Weights of a small image classifier.
Model: arch resmlp, activation silu, patch size [4, 4], layers 8, width 384.
Data: trained on made-up road signs on poles, 122500 training examples, 30.3 epochs.
Rows from block 4 of a small image classifier, named by matrix and row number. Rows with one number belong to one neuron. Each number is 200 + 20 x the weight over its row's rms, rounded and kept within 0 to 999. All counts start at 0. After the name is the row's rms in percent of the matrix's.
After each neuron's rows are labels from the 100 images, of 14848, where the neuron reaches its highest value: "top examples" is what is common among them. Only what is clearly more common there than usual is listed. The data: made-up road signs on poles.
# fc1: MLP up (model.blocks.4.mlp.fc1.weight, 1536x384), inputs 128-255
# fc2: MLP down (model.blocks.4.mlp.fc2.weight, 384x1536, transposed), outputs 128-255

fc1.247,100,209,215,194,184,196,224,205,174,216,194,168,206,236,214,219,203,217,195,219,223,212,201,200,157,200,189,225,192,236,201,207,215,208,212,219,173,170,195,205,157,207,164,200,213,228,214,175,213,225,222,182,220,188,191,238,216,196,186,193,206,224,205,219,208,210,182,220,199,212,210,232,168,206,196,192,210,196,242,212,228,189,224,184,208,189,254,170,156,202,193,152,221,196,213,205,209,196,207,219,212,177,196,206,190,167,205,197,218,197,173,180,217,203,215,186,174,198,178,197,201,188,162,197,212,235,188,210,206
fc2.247,092,250,173,207,236,232,208,183,190,229,209,193,172,203,194,198,238,219,190,216,177,224,229,203,239,167,195,230,234,157,214,232,215,223,195,200,196,214,198,180,226,198,217,219,199,224,194,220,217,180,186,215,208,217,206,199,204,166,226,164,205,198,235,207,195,207,174,193,203,201,235,178,213,192,202,166,190,189,156,187,161,201,202,241,198,193,190,200,210,212,176,219,180,206,207,201,209,214,202,160,199,218,199,210,188,221,184,191,224,219,222,169,188,203,198,192,202,219,233,233,201,202,213,193,218,191,169,196,202
top examples: blue face

fc1.98,118,192,190,184,200,216,198,204,206,163,209,192,164,217,202,210,176,262,204,215,227,181,205,189,207,177,192,196,197,195,233,244,197,209,215,188,185,210,207,185,211,233,183,212,202,232,213,214,205,200,217,171,192,207,167,193,217,203,224,183,226,193,210,213,186,192,207,221,195,187,218,208,170,220,189,204,227,204,200,208,178,171,202,212,216,164,218,192,160,190,219,212,159,231,224,201,205,233,236,167,207,235,185,183,242,193,211,192,198,218,228,211,223,193,202,200,202,206,193,192,166,209,181,166,187,183,196,197,190
fc2.98,105,206,208,203,196,195,183,174,177,206,178,205,188,207,198,205,209,248,207,192,165,210,193,213,208,219,186,195,218,196,195,212,235,191,195,206,200,184,194,225,200,192,187,217,178,195,189,164,200,230,225,196,185,198,214,206,166,206,187,208,230,199,220,218,249,145,205,164,205,207,206,207,195,208,235,198,213,211,209,172,194,211,196,208,190,211,220,186,213,235,220,192,219,167,178,212,183,190,203,191,181,234,201,195,204,200,168,192,171,209,224,193,174,180,209,230,221,217,208,221,170,217,191,164,204,194,200,177,211
top examples: orange face

fc1.296,093,176,215,237,189,178,209,197,239,189,208,197,208,210,191,210,217,188,195,189,197,209,221,204,202,174,200,235,180,192,194,193,167,182,181,219,229,235,226,220,211,173,196,193,205,216,160,222,193,246,188,231,200,209,195,189,214,224,178,207,188,224,163,228,252,223,201,213,237,196,216,184,226,185,198,225,193,217,185,201,226,198,172,224,229,202,214,200,209,210,210,198,202,186,180,200,185,227,220,190,193,180,170,174,199,189,226,225,217,205,188,185,226,200,237,167,213,193,217,210,217,192,181,194,248,211,221,224,235
fc2.296,103,187,208,178,208,199,217,196,215,240,171,207,192,228,226,190,215,222,192,210,201,199,169,201,265,197,177,228,225,172,220,206,236,209,197,202,190,215,183,199,176,189,234,221,208,233,191,194,172,179,229,180,187,163,220,212,191,174,218,198,211,194,220,207,202,189,162,204,176,162,204,199,221,195,183,180,205,210,199,175,209,212,176,208,193,225,192,183,163,179,187,218,201,205,209,195,194,183,166,189,152,169,183,198,173,189,188,182,185,183,190,191,163,197,189,170,189,200,210,239,186,210,222,207,213,211,201,203,191
top examples: red face

fc1.676,102,188,210,209,205,200,224,221,201,225,191,155,190,215,199,226,211,190,200,210,172,229,232,179,191,210,193,169,195,215,232,190,216,208,254,215,207,184,181,181,200,215,198,211,227,185,204,169,200,221,201,208,199,218,204,184,172,185,187,204,165,223,203,170,217,206,212,179,205,217,229,183,190,208,227,149,202,186,188,214,120,183,209,231,239,189,174,234,195,216,164,182,198,201,211,170,203,193,189,175,191,204,200,195,167,174,206,214,204,192,214,217,187,191,136,195,193,209,211,230,232,210,215,172,191,197,189,197,227
fc2.676,108,178,228,205,194,180,215,205,210,198,199,201,200,198,170,197,186,257,199,208,207,212,183,188,207,209,174,230,201,200,196,181,224,200,216,184,169,183,178,210,185,179,234,185,240,190,192,241,233,216,216,195,180,216,192,196,206,193,198,188,209,191,220,231,204,192,211,227,180,182,225,220,178,210,184,249,197,188,193,212,207,206,202,203,205,211,209,200,205,198,205,211,144,191,162,217,181,214,211,231,191,188,223,220,213,234,217,221,240,156,181,163,156,210,218,207,187,232,180,171,184,159,193,204,204,208,227,198,185
top examples: orange face; grey rim

fc1.7,099,184,215,233,207,178,214,206,209,218,181,191,229,242,258,192,185,193,202,211,200,202,196,218,192,161,226,189,226,157,195,197,209,166,213,183,179,206,182,273,211,227,237,207,213,218,198,197,225,215,209,213,230,195,176,172,180,199,192,175,179,198,212,191,189,217,183,218,213,182,179,176,183,208,209,169,233,186,219,199,203,193,233,232,203,202,230,171,219,179,211,226,166,207,208,219,198,219,209,189,225,184,188,240,205,198,245,230,167,181,184,202,199,233,183,211,162,223,213,223,201,188,191,207,178,204,157,178,220
fc2.7,102,213,174,189,138,169,173,181,187,201,205,222,211,213,173,204,194,199,202,192,175,237,213,160,211,207,200,203,178,211,237,216,216,205,233,218,202,238,234,186,235,191,216,189,229,180,198,194,205,182,201,201,186,190,215,172,200,195,194,189,216,198,191,207,211,212,222,198,173,223,226,178,200,171,200,198,201,222,151,222,191,232,174,185,222,160,206,172,144,201,201,223,214,211,194,184,160,218,173,200,159,200,219,187,196,210,180,210,240,226,194,170,198,166,193,182,245,180,231,201,198,200,202,195,216,175,212,196,212
top examples: pink rim

fc1.731,110,186,192,197,238,219,216,213,197,206,217,200,183,207,227,208,151,198,209,207,189,193,209,225,200,192,206,214,210,183,198,206,221,200,204,197,184,212,192,204,228,193,188,191,165,247,168,178,193,215,191,220,243,210,215,202,175,193,256,202,226,224,212,180,233,181,214,218,234,184,175,221,182,170,227,208,205,207,210,210,188,203,232,208,184,195,178,206,193,188,210,182,170,221,192,174,214,178,194,196,172,202,211,212,204,153,200,179,237,178,243,248,181,200,179,209,194,192,164,197,184,220,224,166,203,188,226,213,183
fc2.731,106,187,171,213,189,191,198,177,219,212,195,207,213,184,194,219,185,220,167,227,210,180,215,208,209,208,228,164,201,201,234,188,204,175,205,211,194,206,199,219,209,210,189,209,222,169,199,225,185,194,195,198,179,207,182,205,210,175,170,208,202,203,171,207,200,209,226,204,187,222,236,210,227,240,219,233,211,209,201,188,175,168,177,215,188,170,208,206,211,231,203,227,213,184,169,201,220,182,204,211,203,213,212,173,234,240,221,233,191,209,193,209,192,196,212,189,218,164,206,204,229,231,179,175,210,213,181,217,202
top examples: green rim; grey rim

fc1.709,098,225,218,205,199,173,204,187,229,230,186,221,183,211,204,205,225,203,150,188,199,180,191,195,220,207,179,216,188,172,198,177,193,166,161,200,216,212,173,217,198,154,215,207,170,227,205,201,206,210,204,207,141,183,227,209,187,202,205,208,188,191,203,201,202,197,197,224,212,183,191,167,227,193,202,202,197,213,208,243,201,180,224,196,217,198,184,200,228,194,210,182,205,227,175,172,216,204,210,215,230,216,210,210,229,231,218,179,186,213,220,159,191,217,216,197,174,212,229,195,200,219,181,208,200,209,200,196,209
fc2.709,112,188,179,205,193,210,182,216,167,166,224,212,218,212,209,170,191,190,209,163,181,228,192,182,227,191,202,189,180,213,214,221,186,227,203,178,193,208,214,199,216,190,191,216,196,182,210,165,203,229,201,212,209,172,200,174,205,227,188,208,202,221,179,180,200,175,213,180,209,237,206,237,191,174,213,195,202,190,218,195,199,243,204,192,187,214,221,167,147,222,216,237,232,196,191,221,217,210,211,190,160,208,174,166,158,173,194,256,246,193,180,205,175,186,223,231,171,175,208,208,206,188,212,228,175,191,212,187,176
top examples: pink rim; green face

fc1.38,098,226,204,212,223,220,217,177,182,211,203,199,206,212,200,242,233,231,218,248,221,188,197,247,205,196,236,178,188,200,178,176,192,191,195,219,198,181,228,180,207,199,167,199,190,227,227,193,200,192,215,161,222,192,157,229,210,222,178,183,198,186,174,183,240,200,196,176,186,211,179,184,213,188,176,256,183,187,227,238,180,202,234,181,196,167,226,177,186,187,186,200,200,209,235,221,207,221,205,187,209,172,199,192,182,214,176,183,202,212,217,199,171,216,239,192,196,183,200,217,165,187,194,255,183,178,218,207,191
fc2.38,099,228,219,232,186,183,225,191,203,244,212,219,226,216,179,201,188,201,186,157,177,247,206,189,214,203,174,210,198,203,184,241,202,218,216,204,227,204,177,205,211,192,221,256,188,203,177,197,205,216,192,188,213,223,199,225,175,158,193,176,210,203,205,213,201,187,199,205,193,174,212,190,186,174,219,210,206,189,182,211,227,215,181,224,193,209,227,182,187,179,202,226,201,168,212,189,194,229,196,172,184,218,203,192,202,230,187,205,222,206,211,180,220,220,197,215,175,224,218,234,189,203,221,200,228,210,187,213,211
top examples: grey rim; black rim; orange face

fc1.26,096,210,235,197,217,208,203,205,171,209,191,204,201,242,234,208,225,231,196,230,191,204,208,212,194,152,163,202,185,193,188,227,216,202,195,201,198,203,162,199,160,151,205,188,218,194,199,185,182,174,195,209,210,179,183,210,216,160,174,215,183,215,204,202,173,204,216,165,190,203,208,188,206,190,219,213,182,199,207,199,191,182,236,167,202,203,160,180,186,199,181,208,174,198,169,180,207,168,198,186,185,245,227,200,183,177,187,229,235,200,245,222,208,199,186,185,212,192,179,210,240,217,228,208,190,217,217,180,192
fc2.26,101,208,214,200,219,201,216,165,185,218,199,188,187,177,161,198,192,229,228,211,190,206,180,184,191,225,183,210,182,186,219,178,206,186,219,232,215,201,163,178,182,196,215,190,206,163,217,210,168,223,231,166,206,196,172,160,197,229,184,164,208,215,201,205,198,208,220,155,173,211,205,174,211,202,200,235,246,200,185,209,195,195,194,251,217,191,255,197,231,259,172,191,193,210,201,204,199,190,237,224,201,181,171,210,188,222,219,196,222,204,190,189,202,229,207,221,185,213,188,192,182,196,232,192,189,206,205,229,213
top examples: red face; orange rim

fc1.58,094,227,228,187,218,184,187,167,186,198,189,191,204,151,221,226,182,217,189,227,190,228,182,193,186,201,191,223,201,214,225,227,249,209,221,185,157,179,216,195,244,192,179,173,199,187,233,222,199,197,194,245,183,183,219,204,217,205,221,216,182,216,217,209,219,214,193,213,210,206,170,213,194,208,245,208,215,217,178,181,182,168,165,186,194,202,165,189,191,200,189,161,198,213,166,186,174,201,194,252,190,189,233,200,198,201,193,183,212,226,196,193,190,253,170,188,168,193,175,190,196,198,210,196,193,191,193,180,220
fc2.58,090,184,125,240,208,161,199,194,210,230,201,202,208,208,183,190,188,182,196,172,205,205,230,195,184,169,187,247,199,190,169,204,191,189,194,237,205,176,223,205,177,218,192,199,169,215,197,218,182,177,180,175,216,190,183,196,202,187,149,194,196,211,240,185,173,219,195,208,191,209,182,197,209,193,164,196,209,197,215,187,207,215,226,226,202,208,230,198,211,179,215,195,223,191,209,174,206,194,174,168,194,217,194,223,215,206,198,211,199,219,219,214,188,201,234,200,199,202,262,200,185,220,185,198,184,215,194,191,229
top examples: blue rim

fc1.213,102,189,180,214,210,210,209,173,177,184,151,212,181,230,177,241,162,244,177,205,200,203,219,217,191,223,185,178,200,217,174,203,195,192,164,213,191,188,225,221,165,216,197,171,180,220,199,207,178,237,174,215,235,199,182,237,174,194,199,187,192,209,214,161,212,209,218,232,177,153,217,226,202,237,195,211,210,221,197,199,217,203,220,221,209,212,199,182,204,180,130,211,226,200,182,178,222,230,216,186,229,208,186,219,210,191,207,171,191,209,176,212,190,183,235,227,199,222,172,166,201,201,194,215,188,198,173,214,189
fc2.213,101,240,204,182,206,181,200,224,178,226,228,197,206,168,232,203,186,183,194,196,199,167,189,183,222,216,189,221,182,186,198,207,239,213,231,178,210,237,207,179,208,171,206,203,210,172,211,186,226,169,183,220,191,192,229,197,190,202,210,199,203,183,188,227,170,201,184,166,218,238,198,211,182,192,191,198,201,194,228,194,183,192,220,200,178,184,207,186,197,179,237,204,204,183,212,213,221,177,195,186,177,222,216,223,171,220,165,198,214,202,241,183,185,223,195,163,197,203,220,251,198,174,217,149,179,192,212,198,212
top examples: orange face

fc1.361,104,238,207,190,178,197,175,180,184,181,175,221,184,192,186,228,199,194,166,175,186,200,175,200,193,170,222,244,175,175,196,209,190,206,185,196,162,185,183,214,186,177,181,165,172,157,195,192,180,226,179,190,224,203,210,235,214,200,199,207,162,194,208,188,201,227,177,203,209,190,206,195,219,214,191,237,224,239,190,194,200,161,213,204,187,236,180,169,188,180,193,201,198,209,164,182,215,190,195,202,242,209,241,201,176,202,191,194,187,220,194,230,169,210,230,198,201,195,178,226,215,200,214,207,215,213,191,195,213
fc2.361,109,195,187,186,212,184,220,186,200,223,198,176,190,187,227,189,193,195,223,214,222,193,205,164,181,259,193,177,223,231,207,172,215,175,193,199,221,223,214,197,200,225,167,187,206,225,220,212,239,210,199,186,228,202,213,192,176,192,187,193,225,209,218,222,227,186,238,157,188,182,196,239,157,199,182,180,192,198,204,222,207,209,177,200,174,162,212,211,214,205,183,185,230,188,191,257,192,188,202,199,182,205,165,215,207,183,196,237,207,199,202,200,208,246,187,226,209,169,196,165,163,179,168,207,159,225,218,201,211
top examples: orange face; yellow face

fc1.741,094,219,189,186,187,196,180,198,188,173,224,192,210,192,195,150,168,214,165,165,189,154,238,169,234,203,226,190,164,209,194,233,180,184,184,180,171,202,172,238,218,201,222,190,172,218,205,196,186,176,215,218,185,214,211,232,202,226,228,187,225,181,174,200,161,191,162,214,227,195,189,181,176,214,201,230,203,183,207,211,177,198,159,192,233,217,203,199,247,216,195,216,219,191,215,206,236,148,186,195,231,204,200,213,167,206,178,174,174,164,205,185,193,196,206,163,214,217,216,219,157,198,174,168,218,211,179,177,201
fc2.741,096,223,200,218,238,178,175,222,192,198,194,155,195,150,196,209,220,190,188,196,193,246,177,184,166,180,239,173,191,187,197,187,194,226,235,185,205,200,209,223,177,219,219,231,227,184,192,208,213,202,201,243,197,163,216,217,223,180,193,198,146,201,195,179,195,213,204,237,210,204,187,218,177,179,195,191,193,204,190,188,146,212,198,203,185,225,222,212,213,203,177,169,210,182,182,190,221,209,205,206,219,202,184,222,211,212,165,163,214,192,202,211,177,206,188,163,197,198,179,166,211,193,191,199,210,201,200,181,209
top examples: pink rim

fc1.623,108,204,211,222,208,211,203,220,181,172,195,207,183,206,208,219,197,211,210,197,217,203,230,181,220,204,170,215,234,180,201,209,219,220,248,216,196,187,154,238,192,193,182,219,172,181,192,171,209,205,200,234,210,193,179,199,172,225,195,182,181,202,223,182,202,194,215,188,159,174,199,252,164,237,234,177,182,201,216,224,201,229,176,182,233,222,188,210,205,203,211,169,190,186,201,175,214,201,171,213,206,218,192,210,218,227,185,198,218,179,196,162,220,182,196,221,201,196,177,211,234,221,180,194,220,203,190,183,204
fc2.623,105,190,169,186,177,202,201,194,198,241,239,158,204,248,161,208,205,197,206,166,212,226,171,164,193,193,197,170,189,208,210,228,191,191,199,177,245,189,230,180,235,182,209,208,210,198,209,228,194,212,219,157,161,221,185,204,197,175,187,187,211,182,172,190,213,226,246,187,187,189,172,187,193,144,208,221,218,209,210,231,173,181,173,192,195,182,231,203,206,215,213,186,198,231,200,194,170,203,222,200,198,198,207,171,188,209,176,194,159,195,185,199,205,214,188,231,212,225,216,212,216,180,224,219,158,208,228,235,189
top examples: orange face; white rim; black rim

fc1.604,103,210,238,221,178,207,174,186,222,194,191,188,209,197,184,195,155,189,215,195,179,191,236,166,216,195,176,175,156,199,207,199,179,193,216,218,214,207,206,220,212,200,209,178,188,183,190,183,197,174,168,202,188,210,187,194,191,192,198,210,201,211,203,205,235,177,201,190,201,208,208,171,206,257,214,177,188,195,237,224,213,224,203,222,224,216,215,191,201,222,169,191,184,150,210,232,233,236,189,209,161,204,199,153,236,209,211,209,205,207,177,208,184,222,220,208,204,201,216,227,191,205,211,175,216,210,226,213,192
fc2.604,099,152,173,203,240,212,233,232,199,191,189,241,182,187,250,189,207,212,210,217,226,219,213,227,190,208,198,217,211,184,232,209,190,229,177,156,177,162,190,148,198,175,181,179,222,206,188,199,200,250,232,220,212,187,199,164,198,183,188,208,212,189,199,189,176,189,208,217,173,189,186,196,179,161,213,241,200,181,207,210,197,203,178,154,210,183,166,206,209,202,217,213,216,205,200,196,184,191,199,186,207,186,222,207,214,246,220,171,188,217,204,179,232,175,224,186,206,186,201,189,186,191,195,221,182,172,178,207,209
top examples: orange face; grey rim; red face

fc1.667,109,182,197,160,182,195,230,189,184,197,169,207,181,182,223,235,213,225,200,198,210,194,205,225,211,212,209,204,201,204,189,232,220,181,197,191,181,223,186,185,217,181,173,198,197,194,199,235,173,227,201,212,223,210,207,188,209,175,188,176,213,190,200,211,197,225,203,183,241,203,175,168,169,194,204,218,168,230,171,183,228,198,216,210,194,183,184,171,186,216,232,196,192,200,222,212,174,190,211,223,168,189,218,198,186,213,170,231,206,209,253,217,189,188,193,214,201,182,182,211,203,162,199,218,208,233,195,215,191
fc2.667,108,219,235,226,200,225,204,188,231,214,215,205,189,201,197,198,211,182,199,176,208,192,174,227,192,208,185,198,195,201,190,181,150,217,199,207,201,216,223,186,169,230,139,201,202,200,197,236,184,155,234,188,209,198,183,226,185,199,182,212,175,179,184,198,182,219,214,186,215,196,209,194,202,232,190,180,196,159,175,205,172,203,208,189,193,201,187,195,204,167,194,196,188,200,209,201,175,175,202,190,204,215,167,210,191,207,195,234,193,186,198,204,221,213,245,172,182,235,165,187,198,189,209,179,178,191,226,210,196
top examples: grey rim

fc1.551,105,182,230,212,178,186,170,200,230,178,211,201,183,198,233,200,221,243,164,172,189,233,216,203,192,225,219,158,194,194,166,227,234,186,204,195,200,161,208,187,181,196,171,213,160,229,194,222,207,162,181,181,221,174,198,202,194,212,223,234,206,193,193,194,210,201,190,219,183,222,218,271,235,203,189,223,196,216,194,164,174,196,205,187,197,205,176,200,242,189,197,210,169,206,222,195,183,177,196,191,209,179,170,208,183,221,190,188,209,202,189,213,207,150,195,173,210,238,206,175,215,219,261,212,198,190,218,197,167
fc2.551,105,210,166,173,247,236,232,223,206,194,208,185,169,213,188,164,193,194,219,208,202,155,188,171,189,214,194,208,192,222,208,154,168,169,189,193,196,211,174,176,209,209,181,176,194,180,192,224,216,245,195,206,201,177,186,208,232,166,187,178,178,204,200,205,188,219,229,207,183,203,210,170,197,187,200,179,200,172,211,189,202,213,242,196,171,159,222,220,192,218,211,179,176,198,199,218,175,196,199,216,182,212,219,220,182,190,184,212,188,207,226,187,175,216,194,215,212,198,232,170,195,212,168,181,181,190,167,186,191
top examples: red face

fc1.102,101,212,244,207,189,212,215,204,215,192,200,166,206,216,209,214,214,183,162,207,201,216,163,199,219,173,169,188,180,219,217,205,223,169,209,217,194,164,177,181,205,196,186,201,176,211,170,186,209,221,222,185,218,227,211,173,198,188,182,190,203,166,181,230,211,203,207,210,226,205,186,229,205,179,225,185,196,216,195,225,186,206,190,192,181,240,232,227,191,196,192,161,202,242,201,188,218,233,218,193,187,205,204,218,219,203,191,177,209,182,197,214,210,215,220,211,163,201,173,214,204,195,245,192,211,166,182,194,192
fc2.102,096,193,160,210,186,177,190,168,219,232,222,184,201,177,179,190,179,204,192,216,222,202,210,202,176,192,199,190,208,223,208,185,195,194,217,159,180,216,209,200,216,224,199,208,236,166,213,207,203,201,195,176,195,201,193,174,215,202,194,206,177,184,195,154,191,227,212,213,175,178,208,179,191,198,188,202,169,177,159,206,182,221,186,185,215,192,191,210,210,208,219,225,196,178,196,231,167,181,182,253,207,173,227,188,152,196,205,202,172,201,175,216,205,204,179,210,194,209,197,177,192,189,171,221,210,199,182,237,193
top examples: pink rim; teal face; grey rim

fc1.90,090,210,181,212,177,229,202,203,183,192,218,185,196,195,229,220,157,248,180,195,234,232,198,222,197,172,205,195,199,196,181,215,215,215,206,178,218,166,174,224,182,212,232,181,241,219,180,214,162,224,179,168,202,173,228,206,203,201,181,214,192,193,231,221,198,173,210,179,212,183,166,166,198,221,213,202,218,255,212,242,193,161,178,204,211,233,207,217,209,199,234,216,210,206,165,202,232,165,196,200,141,192,212,190,192,187,221,190,202,203,205,165,192,195,171,220,197,230,217,212,204,214,183,165,204,170,207,226,220
fc2.90,090,198,253,217,227,190,212,219,196,199,158,226,203,210,213,228,210,180,167,207,177,157,241,186,194,189,205,173,221,201,218,221,231,191,215,213,175,240,192,211,182,188,194,196,225,212,185,209,232,189,211,191,204,196,202,205,201,184,238,221,220,209,194,204,173,223,195,187,186,196,195,212,196,202,208,227,180,181,178,166,255,216,184,219,211,206,209,181,182,199,193,230,205,203,197,186,210,227,212,199,219,246,212,178,194,202,191,174,216,189,186,209,220,176,185,213,173,200,193,204,201,225,195,185,212,214,207,214,213
top examples: blue rim; teal face

fc1.406,098,237,196,226,166,200,175,195,215,198,209,199,214,206,194,193,218,211,199,233,199,195,218,213,204,208,215,191,184,195,196,182,186,247,236,193,203,202,204,234,204,213,227,208,207,205,195,230,228,210,219,221,177,182,200,231,227,206,191,181,159,189,193,187,229,188,179,212,170,190,196,176,173,188,187,196,186,159,226,238,188,200,212,179,219,207,227,185,198,228,185,217,203,181,196,149,223,202,208,187,235,221,212,201,184,206,192,191,196,168,187,159,187,202,218,188,219,200,206,206,220,197,206,195,209,209,253,191,210
fc2.406,098,179,217,205,191,216,193,226,211,177,193,222,195,167,197,193,189,213,208,202,182,195,189,208,153,231,214,185,167,191,189,189,199,235,236,178,194,229,186,180,168,199,206,192,189,211,216,184,180,198,197,190,202,209,185,179,190,176,195,212,221,203,195,173,186,199,220,223,187,197,215,186,229,206,195,196,185,200,184,190,174,194,209,190,221,207,203,225,149,226,207,200,206,179,182,244,228,210,168,189,186,173,192,183,177,244,219,193,211,192,213,238,171,195,171,206,218,200,233,196,194,205,164,187,222,211,196,194,196
top examples: grey rim

fc1.368,094,210,183,205,228,228,193,166,178,204,185,189,201,211,217,215,164,201,175,209,252,232,176,166,203,173,219,190,210,193,169,206,217,216,204,207,173,182,214,206,219,192,179,167,177,187,214,215,212,182,200,208,220,159,188,228,219,198,205,221,157,195,206,198,209,229,197,220,218,223,176,210,261,214,214,189,259,222,213,191,182,168,157,188,184,167,179,179,174,191,211,159,189,181,177,222,221,216,234,221,198,207,198,158,180,185,215,182,212,224,189,215,180,233,213,218,180,201,212,221,200,218,199,211,218,193,208,197,205
fc2.368,090,207,206,180,182,193,191,196,214,206,172,201,194,227,233,182,211,203,246,203,190,202,228,199,182,198,198,186,218,173,202,235,209,175,180,187,190,197,222,210,186,212,222,227,213,206,220,210,205,179,185,194,202,184,194,164,182,194,203,181,243,184,231,202,193,204,181,204,166,181,159,212,206,194,229,215,194,190,184,205,206,196,236,199,221,201,210,224,190,211,204,227,186,236,189,194,193,216,206,208,180,194,209,228,222,227,164,187,198,230,220,188,199,209,181,229,190,190,228,190,194,189,176,159,222,200,207,179,223
top examples: blue rim; purple rim

fc1.590,097,204,232,207,174,176,191,159,201,208,193,180,212,212,193,175,202,243,197,228,198,169,180,227,186,206,180,212,202,210,209,179,207,191,217,217,190,189,210,231,208,178,214,202,174,177,208,175,172,212,179,186,219,230,205,199,183,205,170,206,185,208,182,180,200,223,228,191,180,182,202,209,162,217,198,175,176,185,178,215,218,199,193,172,229,209,231,177,213,209,225,175,178,192,206,214,168,220,178,171,216,221,182,211,195,206,223,184,171,196,196,175,208,248,179,196,188,209,164,239,161,181,189,186,183,214,193,231,218
fc2.590,093,221,216,221,209,211,174,185,194,197,222,217,189,213,224,215,192,187,202,151,213,209,190,203,213,211,224,207,215,199,162,220,223,208,197,217,215,229,193,175,208,202,173,168,189,228,196,174,207,188,235,215,173,205,216,187,187,171,213,205,222,212,185,193,206,178,189,188,197,205,166,165,195,184,192,222,227,200,198,191,186,200,212,225,175,207,172,216,191,167,220,207,195,205,232,229,178,195,147,220,209,189,238,170,229,212,222,226,217,194,188,251,190,207,201,214,217,199,234,193,213,181,253,201,205,181,212,220,203
top examples: green rim

fc1.697,095,176,199,231,209,182,195,202,178,175,221,204,204,162,207,220,188,145,233,196,195,201,209,198,202,235,210,216,152,209,219,179,179,212,210,225,221,192,244,185,179,162,186,199,195,180,202,201,200,227,178,208,224,204,218,173,184,219,224,181,231,240,229,191,212,169,206,231,225,225,208,180,222,208,219,193,229,236,213,190,181,231,218,223,190,224,195,165,224,190,210,226,165,184,190,173,217,220,234,185,194,194,204,210,212,190,218,183,223,187,200,211,193,197,184,146,163,182,200,196,207,203,167,153,192,207,200,205,204
fc2.697,097,210,215,178,192,213,208,210,213,242,189,225,188,229,185,182,183,214,191,193,178,210,205,215,199,181,193,237,196,169,178,193,178,196,211,187,204,249,199,163,216,189,214,190,198,209,174,219,185,181,223,182,221,210,192,210,214,233,152,181,140,250,206,188,210,201,180,190,223,166,197,199,201,231,187,207,186,233,201,198,203,184,204,237,215,206,183,187,176,193,196,204,213,210,182,198,193,191,190,198,187,200,190,214,187,215,235,213,230,216,217,180,201,222,213,193,236,225,216,224,202,215,222,201,223,200,195,218,241
top examples: blue face; black rim; yellow face

fc1.435,106,158,218,200,206,206,204,207,205,169,195,183,193,178,205,202,200,250,219,161,149,177,182,187,172,220,213,210,172,227,165,216,179,239,178,177,193,194,187,205,163,210,193,198,200,228,176,212,203,188,241,183,219,181,237,189,182,214,211,221,172,165,161,184,195,209,215,204,220,206,187,250,202,182,189,206,202,206,197,203,222,228,202,190,167,169,235,196,196,208,210,227,218,210,203,226,212,166,203,206,210,184,233,195,238,193,197,195,204,217,175,219,247,175,205,183,172,188,189,210,197,221,201,235,203,226,192,209,238
fc2.435,097,221,207,218,190,183,162,218,159,182,179,211,223,175,194,216,220,211,197,206,171,218,210,194,194,202,171,204,194,271,171,191,193,188,210,195,181,200,194,214,178,194,199,214,205,179,201,203,196,220,179,241,231,179,202,215,241,198,173,207,219,194,192,226,181,213,205,192,203,234,207,182,200,205,213,214,181,163,230,204,209,218,204,240,217,211,198,191,220,198,172,179,179,212,205,214,190,220,216,219,175,214,191,189,181,194,222,231,175,162,191,191,173,189,179,180,190,217,185,198,194,180,186,189,229,203,176,164,192
top examples: grey rim; black face

fc1.665,098,161,205,245,187,221,234,197,205,177,184,208,215,178,196,203,191,267,195,205,188,155,210,159,173,198,203,195,199,223,199,235,189,209,183,195,191,225,165,228,185,203,193,235,180,223,216,176,195,227,189,205,215,242,176,180,191,229,189,211,193,182,179,197,211,228,210,187,193,196,186,197,197,225,227,234,179,197,184,204,217,186,205,204,183,198,224,192,201,178,236,186,199,163,195,233,188,211,205,183,211,195,210,185,213,211,202,223,158,205,205,190,197,197,195,219,192,188,238,203,187,231,211,206,189,189,197,222,210
fc2.665,097,203,209,211,233,225,228,221,224,237,228,214,199,182,209,212,183,235,194,194,210,237,212,244,208,187,207,192,184,191,208,217,225,193,189,233,192,192,217,169,228,157,173,182,182,211,176,221,162,199,257,185,201,164,186,202,207,193,191,197,241,174,160,145,189,248,160,191,206,210,194,219,198,192,203,184,207,201,242,162,171,203,177,223,205,207,219,197,190,188,188,187,215,213,218,208,206,202,227,225,194,199,202,193,223,204,218,228,231,202,218,183,223,200,204,159,194,226,201,178,176,185,231,156,227,200,215,189,222
top examples: orange face